From a checkpoint of a small image embedding model.
Model: 3.95M parameters, 48-pixel images, norm batchnorm, activation relu, depths [2, 2, 3, 2], widths [128, 256, 512, 1024].
Training: 14000 steps, batches of 128, held-out accuracy 48%.
Rows from block 6, named by matrix and row number. Each number is 128 + 24 x the weight over its row's rms, rounded and kept within 0 to 255. All counts start at 0. Numbers have three digits each. After the name is the row's rms in percent of the matrix's.
# convs1: 3x3 conv (model.blocks.6.convs.1.weight, 128x128x3x3), inputs 104-116, a 3x3 kernel for each
convs1.10 104:121132123096142088179149140139095137158085109156095150110164122156102156142102138143118136106125096161160129115113139168134105116148099151129119133144113116083133151137130085128109117168160187128102094086137178166126151081108121103160114118105086144096145108129110120147126130140151139142088126142119129124089146146129118106119164137105096186106096112
convs1.11 102:146130114126187159100120116113171161145091142143129150112124152127131136144157147165140128153130101124120147150072152120153097160132123084138112143150119133157160133147135179109095120103146127131134115126098164136128139177155114133129134137091165125124129101142092120115091136119148140126127112152161150112136128107119099145143159102118100099109171203
convs1.12 095:096123141074165177163116109120134164148087127119101158126115117148145092130139121167146119159098094156111128113118097108142124109164158173170106122111143136115104123130100172119152119143095133092124140144131150104131181159103138154104137121136144114102122096105096127144172097114161090127119140133170115101155119105160134111138119090153115161110155119
convs1.13 102:123104098101115127106088113114074152174108149125122118134161167129087114111109137119169118107111096129122152138161085112126109085134123157113133143146100144128143141110148135127078149135123131156109147145073141144110147138153142120128141127099122166119119106113112142134132111150092127111103159142109164093101133102072159094129093120109111126092118166
convs1.14 107:086155164162118115081179161116144146161149150102108146100206115150148098145098100120115098140102131128146113130140125088136163130135131160128105133103162099078156134125103135129141118114128119121149082134129135117126142101108198101108115126129146139106165101145122111118083121134141148150121065153131113102138117154102132127176096141120161106129112105
convs1.15 101:129120138122103159136145100122109102166117134116141140143130149139129144103096159160093119135139142168137127142120139143123145110160115140153166108107108131117111125095121139122135125095131104109097138164128090108133077151117128149123112097215109166135190122097144120108110119118147125087114096098139124121085146138144104099109100119150148108127167115
convs1.16 106:121076133130121167103178119158121117123145124094143128123069166120122102171140135148161094132110163075129118163134126158121141083146140125134143123107174143114114088120132151133173088137083141101168092098174166069114156165111130123157098133119134082132132146120156142146154103140107131123144151127125113150088122135177160126154129100126163126157116120
convs1.17 100:106123144083094142128149110116081163132117146132097143159144157108114135111138158122141113110139145131135107082113092125152107157141086112091087129116114155111108110122109122152106149145143108121143083144162095114143165136149117165109164100124162121121153124117165114114129055154136156174162077149120154149148134126128146155162121152143122136104156103
convs1.18 100:154141114115096144145159113153106162120120122141097148155152161101130112175087109106161158097085153142110108101125098121144110119110097121115107163101106140112114119140120142135126124133138196135112171119153123120129113124089107135106116141182064159071138106141142125147149114147097092163158149119146121142104142128123132133147140151158112149093112141
convs1.19 101:147119114111112138100132147146141140093101113161174147129138160097115133111150089118131132146108142156160100155101106142129164115150159157108129138111112125135129117160106161078157122117155101168147131138124138104103115129130097143141135128145106137114103141130131054142138148123108122143109112114137120128129151101163132110133125099099096126143162102
convs1.20 096:090138113152111109158125154134123126120149168116145132132113111118140133120156136116119124086130083123122141099148105164105106115124155114135143111133107125134141116142151125134121142103175142118119147082088136107129119146132167156153119127092086113110118156112134111109101124153130062153089147138146135091095117127126147128119157173130135117128147120
convs1.21 107:109130101148139157170105136150143142093098146142107135159122142109085132149123158166148120109111137141098113113089135123156135108122120135105108146116095135120186133111090146100157137114164129121119149137152141118118102116112120152132086119135098186093113124123163097153098112115119109159149151107132113120123140174131137128096155107140129127132160124
convs1.22 105:143121176107142083156162109178108119117189108144116125084124162128134145131122127119165152120108142139085158138129125164162147101139133105139128083130141107181158141124130112182100108140148127069175113142127083124117077162132129127094121093142125189069126154115111109135107117155148097128113152111180125095149154106130131123110124108119110188108126151
convs1.23 103:144104140171117164133137089108142128141163123191125149153120088103107163125127169153139133129141124082127130170120112128102091102127136074112148113152112145149099112134160081133131142099113155086088167091149125128132129155104135137125141094157132113131121153144098136138168142105096126140115142130127113087113137102172138121110127140148142116090157090
convs1.24 097:152146130045136125098148102151128150133138118148107191115113110158145138132113115135140064153154175143139138118152153144153160100092130137116160124141122147144117119108177144097165102111120185135103119100151163126098112152091133104125122123087082127132134143126118098111137196107089135168151142125159094116158156144136113108179131133148099098094107152
convs1.25 095:117141130169131126117098149135123123133177138179178147101149124173133124120085153122093108173130085132158117149099097144132117095101144113115159145095126124142114137130130156136139099128090148117158110111132149148122157067157144129156093112146147112155135121120136159106155144144120118115116146180125099095114159188118107151132110079175107131140129147
convs1.26 099:127172141150111148114161117129076147150131128144184093159106127097080154094140130143130121103145101125141115104138093148116144103078179150118095128115103134116124120108152110109120110176185123095142099130135147169115139120154150134195159102140104175093093129146154147115134055103105155179193111083092137126118128114123148112194144074092116154079163133
convs1.27 102:150088114136093114168154120150135113076171116144128168100163121096130130107153147110147096116144124143137099121109135104137113081112145134144145132147106119130151107094144119143095140104106114143122126116153157163092125141126144154122119105136145136133070117133123136164124119173117134103084079125125136138142154095107119098123132134158094114102131144
convs1.28 102:135121086122112137132120162109161111085130134114103141116128120083136106122100114164088128122144100117083095084139097121135125111151138099139182148125142109131134093137112168171134146122124149095104118132117096145139145135104156144113131142104152077193122144112145078137099150122105096130124102104151109141144150124115151123101097139131152123188101117
convs1.29 100:147103133128129108136145148137138103104113171133126126139140105072152129126113186111114098151113140124186125166110133123153129106098140144161124126103128156169050129119151156108120134162125117151116150175129063139084095110175142122141145112172118140120105137132154104128124147136129141126123088160166162139096128131163168118110120150085115130161155111
convs1.30 103:131129119107117158145149146132082135140191114120131128113132162110103140130131115127157115163147100147104118149114119067142156129127128118093109128134173143123091109122122133087163127127152114127113153165132168108108171120122150095138166133118105107156140126132114123119112100144104165128138108100075170139135118152144109107095112145192114130154095122
convs1.31 102:156118154135139127135107139127108138116126140141170143154118126136138155117122148135135153102147114120104150110149117142140118133151160101152137131151135152083108099128152134147102114141120102155153128104117139144107144123128118133111103137145116106108121103149129143116118094117130088153149172201133105131149097115162123124141112130137116113172103146
convs1.32 096:145104173113132108100134118152084130131161162109118154144146158140108130090136102126161151150106161106125052140126124144098137133152148148142133104122129135117151154138124148140123123070179136097133117129068142145181131127127097165126126134136127139112073144093128104152149114099107108148163140111119129171110158144129080103122117116114112106101142155
convs1.33 101:127143129138132101110126166151125141103153144091134119127183105137103127131141108145070129097135154119122089098119146116140123092124147130079120138165161143162097131083151117123136140172099090191125124115171126135137107129128133134126124090165109086118097167085145103145091133119150146160104146121114114145099131163146118143116129136102168146127108126
convs1.34 100:098153163140162135152130092106127144112169101146112134130123097152139088149131120154108102143128132123126074101124141117144111159133150137111121116103145152105115145098118109144176162137105099129116105170141147119085137183185141126094122111119123089159127110087129106108184106128119219067117116130178176100150135138096143134147134143095171096149113116
convs1.35 101:071139131134144134141107156100151160130112118094115122171133136101154121128121124172134120141100133131098130168147170110111113121157094095142193105085096127135130138122118147106128093174145149126165129134098136128096111133121167111117142126127116152135131126106148184128149142107110127137213113108132136133127107081105152129103125155100142158131110140
convs1.36 097:148084083188135140095176095097073128149108101119125093083114146131121135137102124150113102073165156152116107173144137151119102180135118110097165144124123120150131146150157119142100103119131094126113104143142131110143107125127139127137163142087115093119137120112152134145145053136125171127128119126128086125136125115150152139127150085122135132114136169
convs1.37 098:110084141116137167142086153154140116138124136139142132116097121125144124097109178148133130121125117109119117118104135124139139130121099141124147116168153132127170147120155127124122089115138113125208143153114089095143138100166116146108149150130147087103093105159126106111099155067148133123144114121111115179135094140103103179125173130057163175151134100
convs1.38 096:138120131091142165131082160135163164090132179132082114103134154136143095167141074145161140120140129142115103149066140117141125141156144151155077149160114119138142107133142126107144168151115116096146107125111106174127119154141117215158094166124130127087105099110122149150087133140108131135183085116168145105169184121162133138098129144115091117135086187
convs1.39 097:140126081137145130150125129125161138139106079137156128150142111163168107105112104112125121103152114116141101100119111136130149127133142096120129132149149159105129134108099113181102097127170095173129129104110141147114157097136131105126109115095113116125144108109147120108136147146157086108106137158120130103116109133162096118116140124120136108131108146
convs1.40 098:108159145144145135109132123179071133142143151119114130159139129102119140131133114143102122153114127150144114112125140124148158150135137106104103116168118097140136158143101139104140108081139132085151156117140131134117169115153163119100074127150130144161127105130131121132118188138160141105111121115115142128141133100127122113126121125168098088124128120
convs1.41 101:132127092129131136103128152125142150081133128130178110131115092111096165134098139127095157145101126105136190099132167102121110128115121097117143128132138121139137117151128145127151144117132126117130152140134095126152169116120127122144103160156115176085111151120135144135107092133113148160116085119125143152116074123108149161163135129109166146139102112
convs1.42 096:110100134120118134122149128125110116146131116126125116121148140170150081117114125108150129090114116108168160132135107116109181139100153151107094136106175084114130132134139110147091130125139131086163120128161107121120111124144107135137116123123117089134106130144136119117130104157163062098141162126123120115130157143099103133136136183126131117118121097
convs1.43 105:094106133145173111097122078162131154121126127099122149120116120176125137153155113121144106133099125175107141106102108154131167112087101084145106127138148110112116114142127185118132106158096170122128104120140078119129145141093140162132090170137147135158122140123116125101106141138127129141122140123096119102126165104143122096142125120169150146110091126
convs1.44 100:155126160126096169090142134116144121106105117127105152099100136088139160123105183142147114140116095168166122082118140156105156146156148137108088088169144113123087154163069108106147177133108149112131130126149131135150140136131106132147112119127121174057090152134139169115149109140177137104130144121149108137141114155088105117098148064129149127140106119
convs1.45 100:101102168104121122168111154094147109140074131130141097136176138140074139120119103157117128082157105154104164121144157132128177133108133133155136174144106106112098139146152089148125144121135092160147121145167081118169151111134108181111123093115124087130154131138104134109114126143142076149150126165132116144143094125121104095152110105140099106146096134
convs1.46 096:138119142159085148170128109109141113105140099109094095109144128124169087158105146128102093134130125221137130098137151146102137093152146195145122142082128136125117123142122116125138117133121167131138158107124098128071142163175129125163062146115138102147137142103128095146103161124119117107128119162149091112140099158093081130091130183140138100129146112
convs1.47 099:127145078121177123109115136204163086120097177062158123158107167171094086136172112134131152148121147154107155095152102123137121088151147158110105089160106160140130110107170141101155108200078106135163168128104116140153165153102123135132106142120103116125125112171149113144147136108137090167093132148159140118106146124151108177129131162103117114144176124
convs1.48 101:147152098105145092156145096141117099114114115117134149104129136157125115084122120101123140105135130110164176135161118116180149133131145146122154085134108135190103109110131155140096143073138153128131097131110106142101142114109154147123091139077113106104151120118083161156135115118123116166124126100093118158124150134097151106142128139118122141109147105
convs1.49 103:148121109090141148127146139119141131158129164097156161119121148171127084154165119154088134129124123135125134100140142140094121077117163136146115083177142109112150101100145118154135150134121125122130088107130080146132122125125123145147160111135114191125118159123144111110148093121072106125118157118121170166127180161077146127147163108125124168128122129
convs1.50 096:103083181150159130148122120128133094128098140154148119172110119110145058109154139120117096115105131150128131170146143102121149101119130119124093085159100155148156078153158141117155119132196147079136110112108141123114149159136130088101086110104163156160155067148132143132166176098124117146106162090092118131110136124153146150150134132146099095107154130
convs1.51 100:121125149148142075108149135095097137177157143108161124129084143127168132104139111148137093110142150087116129131131124136112145195139132146133111183129131099158141142137128158127127091091148111134158136138111087147154157121182133121141141168133163117117109105106135116127119116111146139121149160146092108129096128153196104103127157105120083141103177124
convs1.52 110:142139121173128122143152084158147114132101102129138137147151153110111138122127160126153118121095082105162142115118139174148135101126136148071195125128114115121124111143080121126140095113115099100100124159123109115105182100128117126143136103072125131173131142170077109125135137162128104146141096131103092104108107164139118095072175097169177154141136096
convs1.53 099:146164141160106116081168125141136098149098132134163098158071144134135111136128110124130160099101101158143131124116097137129189082151098119138130148077133150114130154134097114134135120110166104123120118168129159128123093085157145110111148145142153124132127096158117081112152150134084165142128113131151114132105132115153116157105114128179161169175097133
convs1.54 095:116107133140107123116110120096122150138114116113108119096129161099124105087186103127196134148106126154129128146161156216086121145090102134108084108157141144113155161085181124142159088117088185129166087126130164105124112130129152088133112134123192145098102108107157160140157118134155160119099128137118115152119124124124140164102119111110136123146078162
convs1.55 102:102173109146149137070129145202123130103166098139122130145159149141097094134126125072171146110136140159124138105158084115127132174152128135132155091116108113144148117150143093121115114099094114112113103091168127161113134133149127098188095111151132154152124090100152144128144101131135162126113132106134133138103120141119156093135096137137100141153088143
convs1.56 101:126093112145130144104119121118188134108124144141117141101162087123111121160149120102123142116136115135137104143094089159122147129128137143214161100101097137128139135164150129088197100113108066095157167121125155119126132138125124126157154094112153131162134069091102116130140122116118123128119130129108134109145110112115132120086094138126124126113109125
convs1.57 096:159137124117126156114122124140134127115142115128098150128123097144146119123143110167103107132157153079135127129148170113133154116108116102112117112130155130090130078112151135142137164125190154142139124090109097118133165122123120126135077135122107116118129132110106134122156129075117107097162098129123118138114132160119136130123099167121112122147177127
convs1.58 099:141100097138152077077088159107176163143123135164174091133119084144155127115140128122075160104158149100087133097139126112087122152125096184113173128118097152111121179100101130152112116157143125131125150107124112102147102149119149096121128149135124096130102143182153123132136122168083117103124097140161140100177116120146138135078143109117162140158101086
convs1.59 100:113137135151075118142143120121190146112069110116117169121112110124106114120137093154114176114125123146113114131126129092109111111137129133105157124121120149125088091112144099132134116122127118136140127144104098131113115104125125162134170085111109126166112117108166146149161131109127122128100104119146149129112144128068146121096123094198114162159112138
convs1.60 100:128124143132130159103138126130133121121119101135148123094153121112084142117126139123167128118132135147118107104119145140132136112113136100156154155106138114107063152178066112172152095074140120121134090116141124126108113087157115124147160123103115102141142151093115173126142089156132150123130122127138129151128161154078164110128079127101107127177138143
convs1.61 097:179127112097139164110148146122155109105142107092110129153122126117107140145110117125118144094179147140129155120119118116105144124116169126183144111131133111114139126114127083133080133113220121131120110120153115097114109103107167158129133101121138147126155098128148130102156115074124151106053129139107124136162145111129146127091134138132114133152068110
convs1.62 105:123116133120167093168110124134134158131153146116120111108120149172143134128090121137156101112103140138144113130121147124131178117093135180147132143106073116115141093174133114153092117109098116134101099117134101109147119128078129122159108123110132120122124147118103143109126126135111131132073116104190153098127132107116149148122115120185143148143110144
convs1.63 099:138134118130123107087090164127125140162105165102107140079105145095113136175117097115163146157093150131139152155142127141129128181154077082108140157123137103123121129113083138151153088130129089126160085176110128116088112128131121143086130113157136110182156148146171118125127124135127140149079119101090140120158135099066168122137122107117196134169135117
convs1.64 096:117126118139141138150129162075127089105109185151119174151124119115120099166124112113129110140164137087115143149088137112112147119096121119163092157119150108121155120103117137135112123102095123129119167115163094128150123143121118132132129092153122106114111136092155109118100094150143119131100113098134072131141116150123131098150108101158181112117162109
convs1.65 102:147108117150190140107114101101090137170110116124117116152094137109170119117113148107123144139098124093091156131160105164081116147126147174162115121109110104144156128094180150128083102128140122153118085107136140140147149132098090139158149059157145117104186138144125095137148101136155120079065146123107170149105085147147112143134105141150122127108132133
convs1.66 096:135126147125169140109094129097137106111203082133124110134093103090177124117167139145134147128118161124176090128152119104098157099138121144112130142108148083155118115152135166160083131100134124136144137117123105137108160111125139147137102088158159142119131154114137088092142134151147134164151131124164119095122134140132121172153139151121105134129123129
convs1.67 109:101103165126113120159121139155122139151112066108171117138125143122076161104143122145141108152153130112104147131129152121078141129143167168100097127148130122128102094090144150143138106118111161132170145118128145098120129119114121151123105136134157100160141141132113103093123100110168174135133095175119112075151136132117133094098173137085160101123149089
convs1.68 098:172129119125120151146142153088174091115157138087114127124143078128111119111121097105112174117112130105138101129111190138142116164143135117135122112131127159135112111137127115101120145139106156103123153132123116149156135145078142115156109072146097141105105169128140128162106135117124086119177147163105122126122132107120120108089157136104062112123137154
convs1.69 099:103113080123129133095150135128112124103119132098150139097147176135148072141125138128139119124115136134078172087105091126129100086148098136122130138140120138119139115118140124126111121147105087139148122156088103117152116095101122114129145120111113149146137136144125133100116110102128156093123104145121142124144129164131090141112125163161188141114124138
convs1.70 100:102131133143126114103156154123129108139161124115114113140167099177110131141102129114108151125126127100151121146081125189124110095098115130138107151159126118114064117128116134119111122194110110128138148126144126150140135094131107143118081131138127143119143130142108147158126127129129157082134155159144136104079182146110097145110142122101136150131096149
convs1.71 097:126118140098139132120154135120141118090116121153116107090144130092085137146125126144131147128120132163119135103106114150122183108116156108130127117111116105119175138143114154117126141124150077137162124107180125122122156084148125087139124137081104161151130143128132100152121117119134124194067169119169128090074136136111115137126159109109150146117117097
convs1.72 099:161119120130143117124140146118129132148111117142122149155112073118109151129140143131160124127126129120140104127131149138151147107134150110103102125143152162135072129144117133126114145146109131159122148111090140123156065151119143129157145137121107109138186146103154107092138113156100108125178099097125141128096105123162126082098085142126113114097123121
convs1.73 104:142167113172076091152140113101137112131112154108120143137147114172118120082114128104176070150151134098132094151105172109124131141122119153150103143061179112164087128130078165145130086098119097163128109114101136124140127119091146088122116166110143136117156072126112118113149153133127130064124092157156126137125132112094128110137104182082162108122159107
convs1.74 103:103076151151144114135117077154132106098115103126128085145130110128116139094151155174117137139153122119121139135075148130130116137126133157146160180151104106103104126154134160124122144188127103144124142107117125132142131136112127124122139092161094117147147121143105105116134122095124095126121118135115158142104068133091180089122101127121129159105128132
convs1.75 102:152147151085135082189096162128134192078101144139113156123137098121108113118132141119127120137113159137161145127155113138108156125144095134102150146169070104112150124126114135113167106101159113095090156136129164130097119074126125153155109110140142148154102158106155125145126140119119123149096131128132075120155139112088151146106161135144131136137121107
convs1.76 098:142088169086121170071115158100142177152149113188115139126154124098148150097125144148138095129128148128144122113117109135094086130136107169109159117165114150133140133150078139106176129163156149120066185109137133111147135100111136123112154125144113109097114125119086147140175146082127099133173121167094107185125087117093146143139166064102113163121125128
convs1.77 103:155125178135119103149147133129156107123127151108150105121113123109103140147118091143156174132089106126159141124139109173108123088096126133089142140153117105126152160132132117118124144094109133109140174110113129110116207173120120143128126119094127154143117125133157103136115117150099131126122123103151126095154118147124130146101137100086136105084174122
convs1.78 099:158099120116152140115176142074115141103175121083101118144136121108149130180111099088139120108097132160095140134143100125151106099147133156164135146138140122129120103096106169119118088152172113141159139123166102119164100120187142115175123090166150146139145151083167147141143137154155137115124142124176169122142142121156178100132117136090142105120135149
convs1.79 101:114117142143129142122114120142174135127111127101127143167098097102143109153088140157158172141096119121118137117151104133092145132138097148112151141118131153178138127108161130160154097143114166133114097154092092127150108148130117103137139134155165152179109144090128098138120127128104174110124133135115179164131131142143102162123117110174098133147150134
convs1.80 100:167133123116121162093105096110143095109130106137126107152161134159096110128123101116102083160121136141157118119086139115110153195150149125136128113141125127143158098120122159105125095140176117123097123161144147100133154120151110105121135113121123151108125134159108139096116123144157127120119097155108136114130160171100087109119096152130092161118168123
convs1.81 099:154064160125103165137145102107170116116100166132112143138104149105141122166152109124141106156084167124130113084182134144122115149138141136140136094114151136154115136116091119154142119135121133135095120201126091098135103165105146143141113110116106131072134099162110127166114158179133125141078128117131144112073122135107159139116114079148142115140119136
convs1.82 099:123140159147141085139117120117133197124063164120135112147116097127119162135107085157105140144080136124154143107149134109112133119151115138160129089160101127113147107123113153103101086129131119164128125120102156136107114147155117127160134115166109133114120152106148085137142109133105101196168126087115136106129103160149102103157094095129097101154049169
convs1.83 101:159137102115153115097114128110143142115151124120172067145130135099140128143113110096149093170171099147130120087136118100098132146118133125134130169132122071098129147138093121149160119138105156125107118134132079113153113099139134102129147117180148126143070140135110138165179122123176115150125126126106146125148101107162121107110122085116083170199116124
convs1.84 096:097119141137128115123107121121113163100095135138124150141118096130140126089140102099147140156125122119113104153111146118112143125100128108159136102162119090149068110179175080115141152111110095139117102164126134129142138122160138174153123122123145171138143089104159125136103103125115151128135153136182146095120124124094170163131143147128121122117111147
convs1.85 100:110127112163130138105113116081150113125146122130143124114166109143163124118160151099118091158086143111127137145145112148129121111128146132157127151087144138101105140125146112138120119107104138093141126151132126080166120115121137095130109090126089110121105158159166118157179131119110133112113160189128124141126074128087131139158148102114144097161122135
convs1.86 095:061163125095131145140093109153115142156123147132093126171119135116095113113148117143074174108136133122147150130129121101134155156104099136109108123145129124114167126159088085154147140094155137133137150135190081100101092114137111120118088166131134163180125063126147121129152160091121154114146110124169125157129131090155097142138111117138155140110128142
convs1.87 104:158110103154109133135117132127126161129129130139106141130105163109152094104097136141122136116146119135097122121168156126138067176124116147101129126111125097108150119161128096126105146130135140093101137139134159082119130142169090103144103144138088144134094162126097150131120114099132106189128087147111121109105091174135109157128141130107157117159125047
convs1.88 105:128150113140102136134138152134116131152121143097116161104114128146138114123095156155136126133164121130125123131109151118140180129155116149160119099163105084121126104141107059154124177107107123099097145126070138119155116128108112125162141103144129086121111094146103177115151132112117109109153108113087092129165123166136160157120147119103114204142136115
convs1.89 094:101093105105111098099149135127142107135133151142141128109110129076117130135096118137159095154093103117096115099119138119151103127166132168131137153193115123134118132146162123115157118149123122129134101106143121111109091117092109147127203141104127140121131076120098129141103131131137141120114111121116140119132133128144150109102137121109143098127139133
convs1.90 097:131116167101176132132120123133170111103136132164144101103171106127133150121104146173113142129132115138154125135103147110152157193122097142116173119121117156111120093105173114133118137113108117140140147134109148122098168124131124142111153116135130122118155146118162115118138141137141110118148093141137081106103173085134096178115137146118119135162090167
convs1.91 103:110133120103120133117157150118137150098114107150092164121123136110122136159092142134142129063127146151115129129145142123110163093136159118162112106153103118145145095166125079121138133123153098124138175141118172081163131143130092100132179124176135133123130156108086104125110116118099087130104164201109125080121139132138116141136164125142112149106104104
convs1.92 100:140115112126129147115126134146116154131164126140121122118120096106162134118127094134118108129098142080150134180154089141145097153116087136134116151121147095123124118148131109135109105120088139147165137147121098153122114120097166121140115121100104100126108152124117107102149121140130124105127100119124109164148145146117148134084094131128103164129154117
convs1.93 105:154149127079101110106132154118114147125144144133144175113134115098108113084199147114109170117130170115130104141118113107108128145133117141130122127123153131145142149101110143136122110090166163148128153119092143160139111135126122097143151125180067101082123176138205129132142115112102133128139145142154148101113105150135130190134137111136119130098123122
convs1.94 098:146112130127103115120147141139137120138164145155077079136082163116141136123115133106132114186128076136180090137152118095183119094149094135133141125112128152101119144153122165141105140086133112116113159147130080073151157116128092102170109151081114126130131148131149144126163111140132117156121099110141136132099120145153176125132125126135129132120120147
convs1.95 097:145137146116084155145121132137150121086110138097122170160117141118127088100143137125103120093126132136103148149097117058141151103126114151139085084146128166205125159125106093133115174110089138126152087135123115129161127122104106106147121166194132133131123200135067135084102161116145135092131146133125101117152137114114154166102168125152139134160138139
convs1.96 104:202181078095113135133090156111118106122138159119095149151116145153129117113125119087153146171107116147146087108127112135117147173133128154075153138098109116131184153128102106127145110109096127143142165137080121117160112140106122148129133110139136122111096183084047137120154089137129086091135112099097146111126138134149112143137179118173111096164095096
convs1.97 096:106118152109109161134120123116052139114120140089160131095141128141114099086160165159137081147131135106094120200134147138143103124131071136142147162065111148115109133090174126129138107088137163124140106114096145104150117120109114145110173114132121131126146109116095120129134110112125097130110137105141146165132093106125118131173089159148048142155105099
convs1.98 098:181177091076099105151144096128136132166108166128123115148119119129095147158090143107115138174100121132152137143130113134117136128147156146140124156069161111117148112140150124129117100157180107151134107130087105161100134188098080123081134129132110131163099143127112154143113142131136099150128141132066134141102116139120140108142124163115119126075138125
convs1.99 095:128133196086136128112110147126120124121113177101078138101136095100109168156097097101118127133162124146109133092136166118127110126122122136075160121131102142089153128135123108136145176142140167149093168163151110115119109122130154118152103127149094121158141128172143150124104085114099164163124184119142067112112128124099137097105119130170123124150125079
convs1.100 100:139165089079126143074131166096140103125161111100107159102102136133092122181129121089157115145158127132078138139077131110124129094141135126120162183127085133126184156153128110111120109110113166088134090144145128146130132135106105104107134153155118108088125123105068149198146094109079109162094146146127155137105155108155165110160145135093106130124148113
convs1.101 098:112123110112101143161187119132107140115158110177087157089102093155164139163156083145085169140132117137081155109133119137093088099113136087100132125106139163109102095149105169151117129123099106150118145150131121144124136112162103157109077152149138133137117155111091129115120113140112123131079099173134150093078142173124131153113131106128177133186105113
convs1.102 096:134136104096136164101148093137137151118091101124137126154111126139123113157137105131148149107171102121128092107148154119164112110106133130143128180105175133109107085132164123094169160117204133091143126131136104084139141131128129148111138162121145168141139111135138118068132091130160117107094143141124111167149158093112166132109154160113130089147081098
convs1.103 098:101123100123150135122137154142141068132146164138071119093099118120106139146144047088137143132115162147110123112114132161130121197110135139139157115129171144093118167142113098127101147122119143141092151105099161121135124187128136099106136149132127159080142114135076095130117137113125109113144155136115149146120118129126109096107135097140134139174129137
convs1.104 096:162125128126099124125175124112152084110109125180147145135088119103147171140153119143134118122111169096137106114145115145108126126116131093108126092144116159133129108139106122136112098106120186158157100095128146126133157191174142133150134115146102136126097109144112136126088130058110118103122153128107137138129129136138127133144106194116150171154147114
convs1.105 099:134141092115137130160160103108115169104120086172120151103170098108154142102100138135136118130103147128115120130133108088109158162114098133123142177097104122115087140138090124177169104164153163111116118151117092137116127088103112174157151182115087176152131148113141104125142076151109152103160093123129130145156115167145117118152143078122139115182108130
convs1.106 098:130134151107127141109155098113126109144096088118138142091134121132161157181115080144120129122138145143161112148132145163101148155128159146161108165129141107142137191144185111144142068135143095132143105119117142160124125120159113151107130157108153110112154155120152068141134114108105160094121136139162124115121122133126108103112106117115164151107136162
convs1.107 099:104101155177139119107129132148131108127140129131122113124120163179103100144147132096139094106157108158140127157124191115138125101126129083209135116130159125111138123098113130174091155109130118137107125076141088141129096110124143128149141114118167133082138140151141142113169107097138087142124125095187171083111137153123137122138164095106170111118139123
convs1.108 104:104144098106166130090096118169110138108130156160074116105117113125108113153118123129096124126128135159136145166156151146118122137145128102124161092119121125135119148139069143139133147076124139142138135129175126140099144106147127110164118144126112157096173141108125122107129127110125096110113158185126086100101120141118163157132096182110118110120100158
convs1.109 099:172148094123137132120122086143094107150095127117140138120088160160123111097144122126125123118084108094133116122153134129090144111147100094139098166156148179113096136102160140136106059098144156141140123127110148149141154108111119124153123115145114138136111135097129100127128098099129108140161065104095129145100154147154107100165124131097151095132130097
convs1.110 097:112121195118084157149152159148111178130120096150123152125140117124136137126138128119149146147095148099151118170112118071159094163162150149125163081153106110124116098088167150097128105175100124123114111137169136109155142097135135138127129117124138136125124144116099138089160122128093143138124144105113112099173178110132020172139101106148166120133151123
convs1.111 104:105168121125130174147113121109121154133117167137130149169145123132139153133117140125149123104088171122109152145154139145127139146102142111077120169121124143139140110110085142140187162075122105134096133105130062117085121128165134141099120079140149127127157137141118146133156160123096115135148084152161146109098137082141156165157126140136105057150139158
convs1.112 097:147165143104104156147115161122122096120121118139144103105157131123117115076121120129108140164120097092135154139127123085108118130168105138109089116164161131103172190102092096163119141124154094119132138123158108139119138130149125104102159135116130174122124192132088167125131134128132128119099139136129183104140142094138096121133118117083168163135122121
convs1.113 098:136097168116161108127152111177095134121143116099134133158116110167133093055149110158119147118160159099131145145100127152115156095105116101129121119164102150148074113153132111105085145130170157091152067119101121141118156117126130113121116124153130121143155106110079127106139121109139149118170124130129158128137132120075131134161153122125128111116109155
convs1.114 101:133134165086130111164145094136132119167123110142093145110092136144134125119161104130079135120135116102112097112146163147095107098113116118089173142137113141112115131150137112151114128127112126108101118141102120157091120123124075167134116161116106116149111144157100144099121103153151141109094116096112130100134172121094133102171102149157154160143122160
convs1.115 102:149183133119095144093150137120150099120150108129111117133100126148096124150129149111116135101122137138175143159113153125107138148141105132117122124155150089169115173135090135141115158120135086176145134116110143129131118132103134124171127141126171171071155112103101161139114127129108139101141095136136085111141134116141123134101126126168119121092140121
convs1.116 101:102144108145131121139077151117106144135115131141139128163146124129159120152120104139130145174117132096107122138174112089122142124099123158154185090149117092103136185110134136109136149132105099115088109119106140104111130087147125112111156139161109182111107110139148113129123152101100131135144157151128135162142114095092109121121085156162095114108175097
convs1.117 095:142104145115145127119114122127120118105152092168121130128101133155102103172118097147120147093138096121109143085092127159139140093132136126143129138196103139107140135109149123135112196139112116132130133144103163174119173113135116127119136146065161107120144123118134076143098183127116158088154083126139140138104142100114152144129079131174132125121118143
convs1.118 101:148142144132098128163126144098177112116101078169129133131134163130141162147075126151120108116123132121119147127114108157110148140150107122130153144112082130125114120136123167103138093151106138135130144115111129090148126174084144129127132115096125112177141103123129096083118144122119152126128147135115123109140154130106113166107116092121197145129165131
convs1.119 106:113124152162094159145098128118136177125104133095110104098107145116116125130141086099124084129165178086089180123125118109137090180105155156111158111139118154113129102168084127105128139128143123160110125128142113118201131131142135119164124099130126122109152142117097140134076142144118146121133154105129138141117172117129086129095153150132100123138110125
convs1.120 103:123159107111148115145126139170120125111113139168122136160141114106114116112135123141124085153133121109123158124130121105124144088112128119105144169118122177093153134174149119117087144125104098154166090165145123148100152124117091119100122142132109114128123137170114140130059157119145120102127071154114143162143079153081128163175079142090156085137141107
convs1.121 104:146094144119156105128118190121113121161115124144156079094146129133156128147148134144152151180144128167125073135131110065109128145149106102130147089142127167155114151079136110102155110174126148119103152107096144141128105114137155164104154119118127139125097145114208140117126157135108124110119187085110138126134133147119125180144094113161112178171091152
convs1.122 098:129166126141108143104091112151162146100143115116130140115130117139122172115108113157108117148155130088127126113109171107083153134114132145076122131107112115128105138134136097110146124118143119103190106116156143136156093153098116105147136130154134104146120144153097116095132112141115165132122117101106176150137123151129118149112113113134136117128107175
convs1.123 102:121130155150078114178142143109109134139141134141120130100145134167144137119084138142128160089114110128141108131109140128130148071142144097107167159136127117116138146131121173116094128161138119121136118123143125160168152120111082154147147146123170121107151124161117097170123153095128148137129107102110113124139154088142142142113137125113164113106122114